python train.py --model="contrastive image-text model" --image_size=64 --horizontal_flip=true --text_encoder_layers=7 --text_encoder_head_dim=64 --text_encoder_parallel_block=false --text_encoder_inner_norm=false --lr=0.031 --nesterov=true --orthogonalizer="polar_express" --lr_schedule="poly" --weight_decay=0.02
Rows from block 4 of the image encoder, named by matrix and row number. Rows with one number belong to one channel. Each number is 128 + 32 x the weight over its row's rms, rounded and kept within 0 to 255. All counts start at 0. Numbers have three digits each. After the name is the row's rms in percent of the matrix's.
# convs1: grouped (16 groups) 3x3 conv, stride 2 (encoder.blocks.4.convs.1.weight, 144x9x3x3), inputs within the group 0-8, a 3x3 kernel for each
# convs2: expand pointwise conv (encoder.blocks.4.convs.2.weight, 288x144x1x1, transposed), outputs 0-143
convs1.112 105:110094137127144131124113107092160139122066150093151172103101132164090094177142103190175099192128116089084120100066144109109109089100099100107122116112140091159172173101101182163129119131111098098116144118098162195149102094077181162092168145182
convs2.112 110:084100115166093089062123123138119117117177147119122142140153137160173152100099069079137114136088127134130091128075105125149136118153164224158127148110085174161146115106140102084152157111114116114107156164135114171141091161119151150069070076103106167126102108123125141188085108048157107061110090129115082141097129091135065123118114118102146104126170082234163158088124171147109175106135150125154045099166129068112133124136100084114125
convs1.113 098:066106184105083101134125190117119186065137145119106168192133106152131108165143072142156147170117143126083115103139120092130088071108119044093163104132110128136120134129127233142121107139124125162123173098138121155118142145103202116138131125151
convs2.113 094:117141179112118080088130135134128112139091164103122099064094143121121145168190116164165068112091159119193086154099099159132132143099189203092138108147127184159141153195140085093154129084177116073104112113151160106122078142136134125125146210094146135091155107126158098078136128102120161164088091159131121075166134085125124165169152140128118037164170144090133112157099093128101154105163134074083138120130130125109083128129148151063124
convs1.114 095:119214186165196191153255191121096124091121126067104089119156120162110150173141118140078135121154077143130124154110109143095112125104110154123146107163136100138133145114113146148170161132111092121139141125133144154161111139154141155144161130096
convs2.114 095:095119120137058164117133104152124160183080186089128150149154141059095116138064113097141128152109088159074080098136135059114141138137111085123106136092080142145130169139101153140162116139121106100115138114072114145105168105146115120110133123108145125121131115092174133147150101107114162128055074110159077093119095082095101133116143083146109141115138113163096143121148132098096158105132143112067159069025159099109117120071112111161126
convs1.115 105:123155144126083162120092092125146110111106132079134077071069122076106106110156147093087133069163144147168169099185118141167169173144096158169151189176132093064112092109144090118109119156169112078118106083133141136151093074087092125121149142145
convs2.115 109:133134119123164159167117106187138122134144134125143118122116052116169094128100116130105109131114106180138115136150131148081133058080114089127175166145082084087154106100168135145143161176109180165110164159088081173159174125116167116159096101130133110139173103104099136177107086089086072133136132094129187077190124072149178124133123169156106112088106142120125094162206173135131154181128136165102131117121141138114122168111110098166129
convs1.116 101:148144127145150103143116084130112132190100086110091091104155129060125191111119128121115081097076150096099134213154091220133078129122130141127136176156124190137082135123160066149135106124137115132172095150154092132164106128165086121134078136099
convs2.116 095:131094104122155169174113122118172125115118161106172125109136168153110130116123162186049172116080103129097212107082112192199081152059110088102137123138127161111125122127081180156091081168165114107169102115087150132137126120140142111134093089124152080163099121152139154131148109130121106129114158057117070112178120179140115151148125109092127162105106151115119120132159101175127046103119163158119194122089151135140176177131141108128141
convs1.117 102:125110138151128124112150112101124154136138099120116151151158146200143118106140156120150161140094091114100108135217176220166199147212221097084120085169136150153072135136107103126128144139137169158100129146120111107149134174126123107131095103141
convs2.117 097:211120098161155216112163079141119106062144087173121117124118113176107092103168146107138151134149110089135096138054160110132128096113166114128080110120164108137137131133106181124148120113145135110177138150057087097150130125132099106146116121090091115124129145088107127177055176118104184186163107152200124163111162134145116137148147109135129118158148143154181153085082086192164100146127149108113179075104137129073127129134121160131144
convs1.118 104:119128157146102126154110127093140151142137100159081123107142135090127140107122100202170099141204109151062079158125101071089144095091130159116105182078121077142077135101122114091133131138162196194096159155102169094107134176125161175108167120125
convs2.118 084:156112142064148129122220107138183097140117113160090160105115127128178137093184105115133165170129120075149124130170137153132124106155134138128139105155121151121153141168146148135135126185101149087060103120108107194084117131145085119082100114134095097139110086092176166133067088117109139096096138097103131146114157130133143189128118141145143161109160142171175164103187117151135091086119084133117116155102179145111143153077164176191038
convs1.119 097:085138142147105105103093151141177117143138156121128153168162145161129151188158114158189125238123149183159123096110140126127090129100084143065123118137087091155123134100136138111097121125144145183097198111206200133121172112151098128146120149112
convs2.119 092:127162114121090039110159142118179147114186034187120121120114147101169125143168115118161125093138116254104168179122090112126149122159138081119131191107159098111152140103167110135141118147153066137133152157065113176080180139130124080120152134171137096101110103096118126145113131143086117108125136196014142169109174121070102191103137122132116121114125159155101133188127073170238122134154106134128117150130225156137156115103165107153115
convs1.120 109:079152176112135113097073109103156151145169113123098148114093138109198116128141095082124201082206096112118115116108111104177112147088082076141165121162111138131111153117111134110120174179108112155136145118165129155071144165110185131099063182098
convs2.120 094:104098146144139129093121095135088046110161096134105110093085114130128128111136108043178083096158136129143068151106160114168121171124155139121143107108139113175162121217096159079122136164111170140122089159089138142125120101125069139086166137146111074131106079103131115110142137123083095117101120135101153136107067140087100172160169098122183116154186061067078056152132151106143130106089219095145101150093125144126075173124162129174082
convs1.121 086:115110131084133107132127096110101173093122125128119089119105173087122118099133108121065164084101076062121070094074186143114108104088193148091128114135139140100134143179106205177109122121173049107165159144103108131094110101146095104121167109105
convs2.121 091:105147068139156124117165138195129104152127069100105141102120118111151086167108118111163121142096137136181128121121147152140132140125141149136161110114137165108184141164223112076173155140143165110151121140113100111195187186128174081136176131142106186101075202088178121133103108105120222136091128097169121142116129164100117096152098082084131137142158116197135110114180157105102147162091133140140078111137127114137111125111150180120192
convs1.122 093:166148151152111109136112121158133156138134134115098093085112102134118170108159089149138146136153199140130090111130126124135143098117088203203225205156104195199081114137099109109143133164119119103093095109170104128134076139140124135085139082131
convs2.122 096:141116122111123185159109166141190094096103134095153094091146151107121159150108186146098160125144112191140135117106130121076157088154117167121135085154095150127122128140108111134154146121141161227106137086189120132173189151133136110146102147156127113136166137172099069192119139074113077137191067125087129117108163178151119072067171138151187112149175139098145163088079123112103151165096158110208149160144132115147145124107101188157114
convs1.123 099:159137137137140143101094127117138150166175127150101098068129114174138162191157094033136140180128141220147115099074120132177097194160149115094121142116112175122121112093103110145123126101131069115141158135190167163092113097125130104141147173102
convs2.123 092:083148086178112093087156102191103112095119054150107145093201143171125102130108113113155131152099132100191118077126121122138133136095144170128180118113074124103132105179077135190166145087099096131149161102081112130125156142117141087133133147122086137164154122108223120137140170152126185113165094107133099017095167157171164142149103133159108209101128126115093086172136090133157102091121138140111088146068139102109124117113160124153169
convs1.124 092:112185117077139148118090169121103088095120135138097117132128118119111169181100069089110080109101090114084079101149141114119085131101138099098156076118138142098122117136172189118124153089141063142102124135143158105095093072224170170107083103102
convs2.124 101:111159140129091072110120120137152144137152110125132166126078145114092227107081171193113122097163116130128123121155086134130173154144133159099135094076172150112160114128114150110123131122077131156080134107056124056100160133135144064149177121140044169105150109130128142109064053138117119179131127106064146038088119126144189103126066113097097144173098110147107106172164153135151135162182119122096090159100144123128063161155091108132121
convs1.125 089:154119139137092124083144150174189158178167135125090112121168172172183156209148111151213178241160119152167110072143130138137116165085130130152122095122090112101093135106091122117152130129120146157135162150153149155150139145139136130160113121147
convs2.125 098:109108097137039217157160139216153101098131113119123186102161118139135088106105135139112104164112125188162094127111179086095121094111070166158124057105165104125136080161072121160120094130133099119165135085102139099134135116113110024109182145164134181118130153094117147059112092123145118119133153153132213137119126148131150158139114118126148112066139176099089119216126102170128125214125148121098082179133151073155155160104092170177157
convs1.126 093:136132125145083106196144137098126133109148092116176198126141125190139129111069130108124082140195140193161097135112135127103148132116147140162131158147072170145193188129125140129101203146111089084098093138123149185090183129154093132111161139159
convs2.126 089:148101147161149153093151108107119137113122090144073134088080193119123179127103099085183098062081166099108131152117082101089158144166105142100113107116148119101121118106152065081122092158150113116069153125110049149092083068141085144087096123108088160120075166123073186165132142104149111085125143077117161112101115137100080116061179166122167116137134123113123128184135105113139059114115124084124087156131170120075095170082089132091110
convs1.127 100:094100126120117139095138136138183153145095110116107159094075109094131134118163142134142145172105130209164086160081103196125078229137164190091099160149089189138101130139114125145088132117114136166176110119165149060114100130119137124152096111113
convs2.127 106:142142098118148105146154119176126066153169166105134128109148158193156142081113083134131076152112130130144112173161109186098135141077138132148136103113173105149119153160115191125125167169122142148178109168138170126167090099102142149083097131160139152157148152145118149163165117088122106122174158135145147200150121104109106191103078141149081135061150170130126089152073144149122100144120130090102081111201137091107218144122066066101179
convs1.128 100:134178148129091117109165162091096113150128134194130081115133112140199136082114089115045107142107139142109090121128154203186123095124102109084081125133161126117098155126129118111121161117144198147131095048106110155104142179157108104096171143181
convs2.128 095:153119127101110160141120152135100120112128143068155098098129136182134119182107173157114075142125098101060188121116131126065111130070143163146067110154127156094062129109124147093126067116121129113095105100142131119081188088055138108119095093079094136167130096121135149057188163149103105089143106163142128123102092159175079143124074120112126144115166124116130198100138084171104186128128152166154165132100061145067144148128122120131159
convs1.129 103:165140133132109130154150165120128129105101097110157102124128124175125113144089148116089076118118159106163151105089069104130232072157182128116170097162149102159086164106165132110157157124184085091090086127132119167134198171178098097107158149158
convs2.129 099:124078157109106097095105115075108118117078117074036145114097086093102115135097113126105150058128064152069087094116110087139158097142049133076095161113158097155111134088107090091139108052164091126118184130110137124129095155129113136110138101081112110141093113132094093097077143156093145148088123104118142104143075125121127128125134137096087103085119134152103081113140178101080123052145107133077107140138095143107110133089175157136097
convs1.130 095:130139128184111121194161172118107127132124120122096086186167101135154114071127137095098155107086094147165104056119082115144148130114232156115149116130120134094100142097153132107142174131194081071081107113164132070141126103141127141115135150190
convs2.130 100:154116145139119092150133123107106124081121129109096080128132175127158167065108152158095138131090124140173086086051115158088136081098076131106116159140134163136101119099111143121097116145140071148093080147089143090132090122092063107157143135106121137113121076085127126103049102157104122129114137119090063129179132115175112064119097144117111140096120121125098117122130106093095061154107081038099099098105151139132148080085102111138130
convs1.131 107:114138114110128112109142120163087157126149179115145051113088111125118106144166148090108150122097150071139121107135201036112159110057115067141134126146092125073145125135128115161091120103127165204160175161171058079122134130100104148136150126141
convs2.131 096:119122111138136108123140139136079146136158164168094159057088124147182148116103112094152110117119129157109132164182128127162137173114136145113124097162072100130076160128225099128155097145112123096157125101090147152190187188164107120127055076114129160122183130115131136103101101114097126159072162137126092108151085150148131131112161236115121130094128108165168123107080091183143133173120141101149096085091166162160083128207157153123127
convs1.132 100:143136134156126101145079137111096136080114140099123124125194124151093097168129099100191182105123133082096141144055099076117156040106140126100136079118145061127159123143124140113152108111104085140069108062176079145135126087067151155138128116112
convs2.132 106:148113116192133157095137093111082190097150139137134136128054217122130137177130138207088167127152188103113164087113113130139074159104093106149116134093095099135125123120139163087108101141125145107124115122154136123140148123136143127093192123114123082088097099122133143095131147152097145151122123135104157095131104057152091147130151126139123085149095090172096113106150142074056106149180212109118089115118120171058160114118080200159093
convs1.133 100:118105112106144104158132125111217127124172124137083138118108157098100120145111131182123149152111106048103107161088045166069074090130118182139109152068135088145125145131098113125091160121102127126160211114061143142150090109087112134131144150147
convs2.133 100:121067119120138096094120124130150122171177122124203176097122137158159119130124141132083119149130131087101087075144169144119114165080094098109128143116116112120168161089100146109162072159119126137172160181118140075100162205053124124112130107122134108169153139144135135126085199101076142133113142121106106138119115079141092117047074094117055099152068095072063135181116113120120069138116150054114048159118152101120097089094185126096186
convs1.134 097:106106149110116134146154128157157116138161118106181086115102162134090132090099145108135095168108116095082033026107169112104145092102108121123120110129123119091088112099193142108135173095149096218153170117133134102117088139126105122133175158183
convs2.134 098:118142151211148037095119113112104180140123084098108144091128155132122138170178097131155148180097117080142077088094082114139144122130109131140146060088132107085129175142147092089160116234147095143147120105113140082108184162124161090150095133135154120138125129126157133132141126072138154128100118125196122062090134079185065141124112162111108136184111152116056086091139146125111004167085132107126079106158137170084150075097138151094109
convs1.135 098:238145146176133114120173093149153128116129131129117132133119139122105132112144120113133098135137106121132110105138146147145096108145153125099114067085114109092094067132099102171168135112116080124103107150131114151142233207128189201140164140065
convs2.135 100:079139194095090190147189111063119112162110094156080170157071147125131111106137076161091153123176130172137223142134106113128105129159106107143121135119061187100091115091080155124168121152129150054116181127120177128142168114130183128109131141148205103133128215150160117132115093152130115101114113114173156109078069116131082092125135099125141088147156145140139151150146123121160153129163090130118142133116125184162116129076134122181110
convs1.136 102:132116109104103127070124154103130076075153066095193161111136120085132118126086161107140124138119181113131130139153115173113146139139088133120159058126207063092202099128110144150095118160139148122136094089196125140079112133069151109113100125082
convs2.136 105:084127125205169128073127098112097178119121124120116109111106167114120170118134061107114126171069121136127110087130110135133164160128131170127145162087200118178121209128154156131120065093129200180174102198141149115121184152169154089072152142113111142126132137122075182120141099085108049099167135128105166096138110079157116085103151132149077096173103140136088072175102127156139099127083105128110126123203099159125070076090148142142138
convs1.137 100:151141176184194117155134074217178183198142135108112101147096132134157109127145120103138141122119123114098118111122104111099139112127123114111124123117177126106147227164140158168139109102089084112116080114108135101140119106133102090137235119122
convs2.137 106:117139129073188103141131064158115099118149171201112151118149098117124137152087107109148125200129126132124119120139122200085153127102089128101111111135099118137103183146096086123136127159093185156083099132071167117133132221052103131099134147139100107140180122129144229088142105055184095150122129144135169176150142138093129151090140122112101108099090119143127091142149131144144097078084158148215108144135102037165139099201141126154103
convs1.138 100:178151145125168122113093124154093124132125122104067154115091134114133127124141124111115117141086111133143113105124097144138128148134142099115111104115121088119077138091108105099188098122121144124090141118136120165155230230220215172131086087099
convs2.138 097:175123085096093124077171119149097142141084184121167132160095098157158110150135150100080130130134108092175175086151129136111126158156154157110152131140126165135111118124154102063120111132128089050132105101086129151118106123096137197176134116144118068144158116168175121097104169076120092118136096092120163163098166151185100188161143137171173133099103085114102121121094120100126076133129143142107139113145094158126168130131085106182137
convs1.139 099:132179131084132196085155125069183168079153203073114183144110138137131114129131148140109124126171100119156141150105123136128106151134128087158118083127136112099123101218141104112210093127181114145092142115149126091140160148077131137111087066135
convs2.139 107:110137079124125120087105128155140132107147070152190178146116109103130097195083171133122092186070117108113132148098140142103090062151099060124128182106121121176120156114095105132128126158107175107119154128130074107115080088061131156136086087159113117130151234113133185086140077121147204127119157134144133140142126125124105092123192158066123075106140130168125162164125114143102114124155155119121154159157170118175144145157121192117183